Rows from block 2 of a small autoregressive pixel model, named by matrix and row number. Rows with one number belong to one neuron. Each number is 128 + 24 x the weight over its row's rms, rounded and kept within 0 to 255. All counts start at 0.
Before each neuron's rows are labels from the 100 images, of 14976, where the neuron reaches its largest size: "strongest on" is what is common among them. Only what is clearly more common there than usual is listed. The data: single toy objects rendered from many sides on busy backdrops. In brackets: how many of the 100, against the usual share in percent.
# gate: MLP gate (model.blocks.2.mlp.gate.weight, 512x128), inputs 64-127
# fc1: MLP up (model.blocks.2.mlp.fc1.weight, 512x128), inputs 64-127
# fc2: MLP down (model.blocks.2.mlp.fc2.weight, 128x512, transposed), outputs 64-127

strongest on: red (30 vs 8.6)
gate.222 [169 163 138  70 115 125 108 166 180  88 107 127 138 135 140 124 126  96 127 121 131 133 144 106  95 121 157 118 117 103  66 117 149 151 126  89 115 126 153  93 146 155 110 112 126 136  70 126 189  98 131  94 103 104 133 102 133 165 125 135 140 183 107 105]
fc1.222 [140 158 117  69 115 133 149 131 145 114 165 146 139 121 129 115 133 122 116 144 120 166 152 131  83  90 156 132 127 112  81 108 111 143 120 133 107 110 152 138 135 140  90 101 135 101  70  76 159  89 141 130 101 105 156 131 152 118 126 154 155 146 118  98]
fc2.222 [142 107 134 122 108 128 117 128  78 112 122 165 147 143 123 138 132  92 169 112 115 109 150 150 149 139  99 147 171 169 125 152 140 115 108 135 145 164  85 107  77  69 129 134 130 133 141 175 132 155 113 147 134 106 146 121 140 175 124  98 120 112 113 176]

strongest on: red (36 vs 8.6)
gate.292 [140 156 110  97 188 133 126 160 117 116 123 125 144 104 154 162 135 101  84 113 153 122 140 164  99 161 154 116 103 148 126 164 168 152 111 120 121 128  97 108 119  77 115 132 115 123 141 115 129 101  91 135  98 106 160  88 192 148 155 130 137 136 101 146]
fc1.292 [119 146 118 125 163 170 106 146 141 112  94 128 130 113 166 152 181  93 111 136 107 105 161 144 113 178 129 122 146 127 101 118 123 114 128 120 171 117 144 147 159  83 105 125 142  89 116  89 140 117 124  88  90 119 166 127 149 175 144 119 146 133 101 137]
fc2.292 [149 145 112 139  88 128 118 108 167 127 121 159 144 113  76 101  92 111 153 129 127 130 118 142 132 137 122 131 143 107 119 159 127 130 128  70 113 110 111 149 137 120 128 159 107 129 158 177 118 193 156 114 147  98 107 112 110 128 110 108 144 120 137 156]

strongest on: red (31 vs 8.6); table (26 vs 3.2)
gate.75 [160 145 146 158 104 154 109 132 128 112  89 151 123 159 113 121 114 113 103 110 158 157 131 155 162 109 108 134 130 126 127 129 100 133 119 120  83 149  88 111 137 147  99 125 139 162 111 149 156 120 122 172 138 161 142 137 134 174 102 138 124 137 160 131]
fc1.75 [152 115 105 123 104 125 144 155 158 112 166 101 114 168 159 104 140 128 189 139 149 161 101 107 117  81 114 129 131 135 100 130 121 140 111 118  66 163 161  88 155 196  89 126  95 105 106 133 147 139 135 137 109  86  82 123 120 137  88 125 131 128 111 146]
fc2.75 [148  63 149 162  98 111 134 120  89 131  61  91 123 158 134 136 142 164 152 122 125 107 158 153 110 149 141 183  86 141 121 127 162 140 117 127 113 128 119 165 106  88 159 123 109 152 146 116 165 119 129 125 127 171 117 142 108 115 156 162 146 106 148 114]

strongest on: green (32 vs 8.2)
gate.68 [ 84 149 132 166 103 160 155 129 120 128 118 147 156 128  53 127 114 143 137 158 139 131 101 133 157 131 125 121 105 107 179  94  97 180 106 156 149 132 118 140 166 106 127 147 117 169 135 143 169 127 159 117 122 134 102 127  86  90 131 131 154 132 137 126]
fc1.68 [127 124 137 119 187  57 144 145 133 132 121 127 104 112 146 156 188 173 106 119 124 143  94 107 120 136 130 118 122 156  82 179 109 119 148 137 119 103 127 107 151 157 106  97 145  64 135 104 156 122 117 135 137 122 140  99 117 136 145 119 104 100 138 100]
fc2.68 [124 141 106 154 111 125 135 119 110 146 121 159 121 155 149  76 152 110 112 145 149 149 125  96 112 127 153 123  97 115 122 134 116 123  95 162 109 103 137 138 107 122 162 142 104 149 117 119 135 118 136 100  94 137 105 167  98 134 112 139 118 150 150 104]

strongest on: black (28 vs 8.1)
gate.333 [119 133 117 164 116 141 128 138 133 158 116 136 107 137 133 146 130 147 140 109 137 133  84 138 123 144  83 128 155 174  89 136 120 177 160 114 136 120 126 162 132 122 118 138 145  98 152 143 146 176 184 115 161 150  98 146 149 163 165 161 111 131 143 132]
fc1.333 [136 132 116 202  59 101 147 105 147 154 143  82  97 113 117 185 149 146 119  98 129 111 125 133 149 125 125  98 160 140 111 161  95 159 103 114 139 131 135 121 118 140 133 134 171 131 105 172 115 133  97  86 123 121 144 143 154 128 141 140 113 141 107 135]
fc2.333 [ 84  97 140  89 132 102 114  98 121 127 124 127 127 144 139 119  50 130 123 116 168 155 147 151 138 101 127 113 143 112 113 106 150 116 136 140 143 124 103 112 120  90 149 135 100 147 129 144 111 118 173 161 150 134  97 148  95 171  94 170 132 165 152 136]

strongest on: green (27 vs 8.2)
gate.511 [119 124 123 113 169 107 124  92  90 153 125 117 123  86 186  98 105 155 136 174  92 124 135 153 148 130 118 114 113 136 147 132  89 139  98 106  69 171 126 122 103 137 146 136 109 119 140 155 110 175 126 153 108 158 133 119  94 140 136 130 100 111 108 134]
fc1.511 [116 110 109 134 144 132 103 102 116 164 148  89 156 158 151 150 155  79 114 138 133 135 102 120  99 113 167 140 118 145 135 108 147 137 114 148 156 147  92 125 147 127 145 119  78 141  95 136 137 174 120 125 152 109 146 131  84 155 166 122 163 125  95 122]
fc2.511 [179  93  92 140 127  84 133  99 124 149 108  98 121 121 143 124 141 143 100 103 163 166 122 112 133 107 121 108 153 183 146 121 127 147 175 160 125 136 152 129 125 121 117  93 101 106 129  99  95 137 115 142  98 114 135 145 140 101 149 132 109 119 188 141]

strongest on: green (50 vs 8.2)
gate.445 [146 109  88 160 113 103 141 160 130 152 186 114 147 168 117 104 106 162 118 130 197 161 130 123  93 119 124 125 148 157 164 111 144 138  73  90 143 109 135  98 137 141 147 101 119 121 136 151 113 122 122 142 134 115 110 139 121  97 131 101 127 114 122 178]
fc1.445 [101 142 109 164 116 131 125 128 136 131 158 142 101 150 121 158 141 138 140 129 167 133 174 116  86 136 149 183 186 153 131 125 142 115 111 110 118  86 131 136 161 147 151 129  88 151 101 163 117  79 128 121 130 124 126 120 115 150 134 114 172 131  93 139]
fc2.445 [124 169 138 102 145  96 158 118 167  90  99 121 123 120 124 114  80 166 130 131 136 115  62  88 136  97 118 113 107 150  95 128 117 161 174 134 150 138 109 138 108 101 130 137 142 109 127 104 123 147 141 135 116 165 132 106 154 134 140 119 148 116 144 100]

strongest on: red (30 vs 8.6)
gate.34 [134 116 167 107 147 126 137 136 110 138 130 141 132 132 111 134 112 111 118 152 147 125 178 138 113 136 130 178 122 157 156 104 152 125 106  57 123  97 148 155 123 112 103 106  87 114  95  95 145 126 136 148 135 120 164 115 148 177 144 134 121 105  89 117]
fc1.34 [151 111 153 122 137 144  90 104 173 106 138 126 117 114 145 116 123 124 171 148 112 119  88  63 123 134 115 122 129 166  78 134 135 112 132 126 127 128 134 132 115 130 150 100 187 117 128 126 111 125  88 125 150 143 128 115 139  80 147 158 127 167 118 162]
fc2.34 [123 161 138 122 121  97 159 135 113 116  91 157 126 181 141 152 143 121 104 136 122 138 131 154  99 117 128 164 130 164 111  84 142 131 122 156  77 148 108 155 139  86 119 136  97  99 127 132 140 113 154  77 158 134  91  81  95 170 137 133 124 151 123  98]

strongest on: black (30 vs 8.1)
gate.81 [101 161 178 152  96 129 122 121 158 148 131 138 113 110 135 103 101 124 133  95 157 147 118  80 128 134 123 124  88 183 136 102 128 149 131 125 143 142 109 120 146 127 141 107 119 139 101 141 154 143 100 133 156 102 127 101 144 110  80  91 115  78  75 180]
fc1.81 [106 170 159 144 116 127  97  82  86 158 134 126 163 165 105 109 120 109 122  71 143 144 145 143 101 120 134 133 127 107 126 133 166 142 137 130 100 133 171 124 123 164 134  96  51 107 120 147 152 109  94 106 118 101 143 112  97 126 106 120 128 121  98 135]
fc2.81 [ 81 113  74 121  86 119 129 113 117 127 131 125 133 131 130 133 145 141 116 122 167 115 138 136 155 107 144 136 162  66 173  77 131 120 138 113 186 106 133 118 109 129 114 152 129 113 132 126 146 121 169 115 133 130 132 160 142 122 160 146 149 187 124 126]

strongest on: green (56 vs 8.2)
gate.479 [129 137 168 140 152 102 157  85 142 160 107 158 147 138 133 130 155 116  73 131 154 125 124 162 153 134 121  96 127 197 150 107  98 174  93 139 106 132 148 141 147 127 107 130 129  96 152 159 138 168 144  93 110 150 109 123 125 110 111  78 116 171 136 121]
fc1.479 [122 148  78 152 163 122 143 126 148 133 122 173 123 130 130 123 119 114 132  93 177 151 148 166 153  96  99 113 139 140 145 131 134 160 101 133  93 132 129 128 103 142 119 161 104 118 157  80  93 149 124 119 105  98  90  97 108 143 129 122 136 145 144 158]
fc2.479 [ 96  98 100 106 155 135 120 145  86 107 118 168 162 120 158 121 116 136 110 129 127 133 157 168 162 111 110 123 150 114 134 126 136 145  79 105 132 137 136 108 102  87 114 161 132 133 143 124 126 151 115 151 191 141 178 131 132 141 127 101 130  98 130  92]

strongest on: green (31 vs 8.2)
gate.105 [157 133 123 111 140 112  99 126 139 203  95 120 133 145 123 176 133 109 168 110 123 128 142 132 168 133 148 139 127 152 110 165 140 123 119 132 118 113 115 112 119  77  87 133 123  76  94 176 178 141 130 143 100 158 153  97 126 122 183 130 118 114 117 110]
fc1.105 [125 161 124 151  99 149 134 156 130 104 148 106 107 128 142  72 135 127 123 156 122 134 155 109  67  73 156 135 139 121 169 120 154 181 121 132 112 137  85 140 110 114 142 120 149 145 140 122 129 130 111 148 153 105 127 109  88 114 104  89 154 157 136 155]
fc2.105 [126 111 117 163 113  75 159 106 122 135 153 115  93 139 140 163 132 139 129 127 120  95  97 124 130 144 153 158 129 119 124 124  82 147 101 166  94 137 143 123 116 141 115 177 150 129 139 131 120 121 120 100  74  97 124 123 160 144 160 178  80  92 155 125]

strongest on: purple (34 vs 8.3)
gate.329 [114 160 143 115 127 134 118  91 127 139 123 150 139 101 133 167 111 164 113 111 138 109 163  98 133 109  96 147 130 171 175 104 137 143 167 139 135 142 109 123 125 143 106 123 113 122 161 144 115 153  91 116 111  98 164 100 133 139 118 111 109  86  90 151]
fc1.329 [130 180 180 131 158 153 125  91 107 131 123 136  99 118 158 128 121 156 109 114 103 124 139 114 110 108 179 121  96 148 130  99 153 123 118 113 109 155  95 125  99  96 133 144  95 156 133 106 139 122 117 130  94 151 152 108 152 127 128 133 139 198  65 106]
fc2.329 [120  98 184 157 113 147 179 108  82 148 128 155 159 142 145 149 104 145 148 111 163 104 159 111 157  88 137 120 115 124 126 127 152 135 108 144 190 137 132 130 126 107 118 139 138 118 132 105 142 107 120 157 144 139  96 145  94 129 105 148 134 104 104 133]

strongest on: red (30 vs 8.6)
gate.423 [149 113 137 171  92  99 156  68 112 118 142 133 101 164 109 117 112  67 157 121 120 167 138 121 144 138 106 118 104 130 139 127 133 173 106 145 135 109 142 136 125 121 117 134 138 141 121 134 142 117 117  79 175 113 104 118 103 107 139 138  84 102 125 152]
fc1.423 [122 129 110 104 190 128  95 126 134 113 123  98 156  89 137 114 151 171 118 142 155 121 123 143 125 189 117 146 194  87 119 127 108 109 138 109 120 109 136 119 132 133  99 139 110 100 151 115 109 135 123 156 116 135 140 188 201 138 154 110 147 109 123 137]
fc2.423 [126 139 131 137 109  94 178  94 122 117 168 149 115 166 107 146 126 112 113 131 113 151 128 128 107 107  97 139  60 190  95 176 150 154  80 156 106 113 124 131 102 108 116 155 155 128 157 154 117 129 137  98 142 122 137  89 124 116 121 158  76 118 164 124]

strongest on: red (35 vs 8.6)
gate.421 [167 128 133 171 131 129  81 115 152 149 162 144 172 149  87 126  97  76 138 139 113 139 123 132 137 144 106 110  78 132 119 122 119 108 145 125 143  99 102 140 148 106  78 112 108  94 144  99 146 139 120 142 130 197 102 145 127 133 138 127  91  98 122 108]
fc1.421 [159 129 120 164 143 150  67 137 158 140 157 139 153 116 144  70 110 125 148 147 104 119  89 148 164 117 131 133 110 114 119 108 179  88 157  96 105 128 133 100 154 110 112 132 124 106 143 133 128 113 131 135 168 148 126 144 119  98 142 156 101  99  99  98]
fc2.421 [ 98 107  88 120 140 150 166 110 127 132 132  86 124 159 125 146  95 122  92  95 122 134  91 118 122 118 159  84 170 116 142 139 143 152 136 123 131 141 147 137 103 102 140 147 134 133 155  87 103 173 140  87 141 163 136 102 135 172 143 159 135 179 127 108]

strongest on: red (70 vs 8.6)
gate.209 [147 171 132 119  88 175 148 116 140 152  85 147 150 123 142 150 139 112  93 119 138 141 127 146 114 142 109 128 121 161 110 160 142 159 144  94 147 118 144 136 129 128  99 136  78 114  70 119 136 133 128 126 137  93 166 123 152 153 110 119 129 120 174 102]
fc1.209 [122 135 159 110 134 129 104 133 132 158 115 118 156  88 149 113 137 114 109 126 171 129 147 140 111 152 116 106 148 104 119 132 114 118 148 173 108 120 121 135 113 104  80 150 151 152 160 114 138  91 106 154  92 128 140 152  87 167  96 115 117 120 132 171]
fc2.209 [127 152  90 127 107 167 102 102 103 136 140 163 171 134  91  96 141 133 136 124  92 135 138 121 141 166 125 106 124 127 130 149 105 155 115  96 143 144 112 132 124 158  96 123 151 120 136 132 103 169 132 148 141 110 158 147 140 152 124 126 147 146 133 110]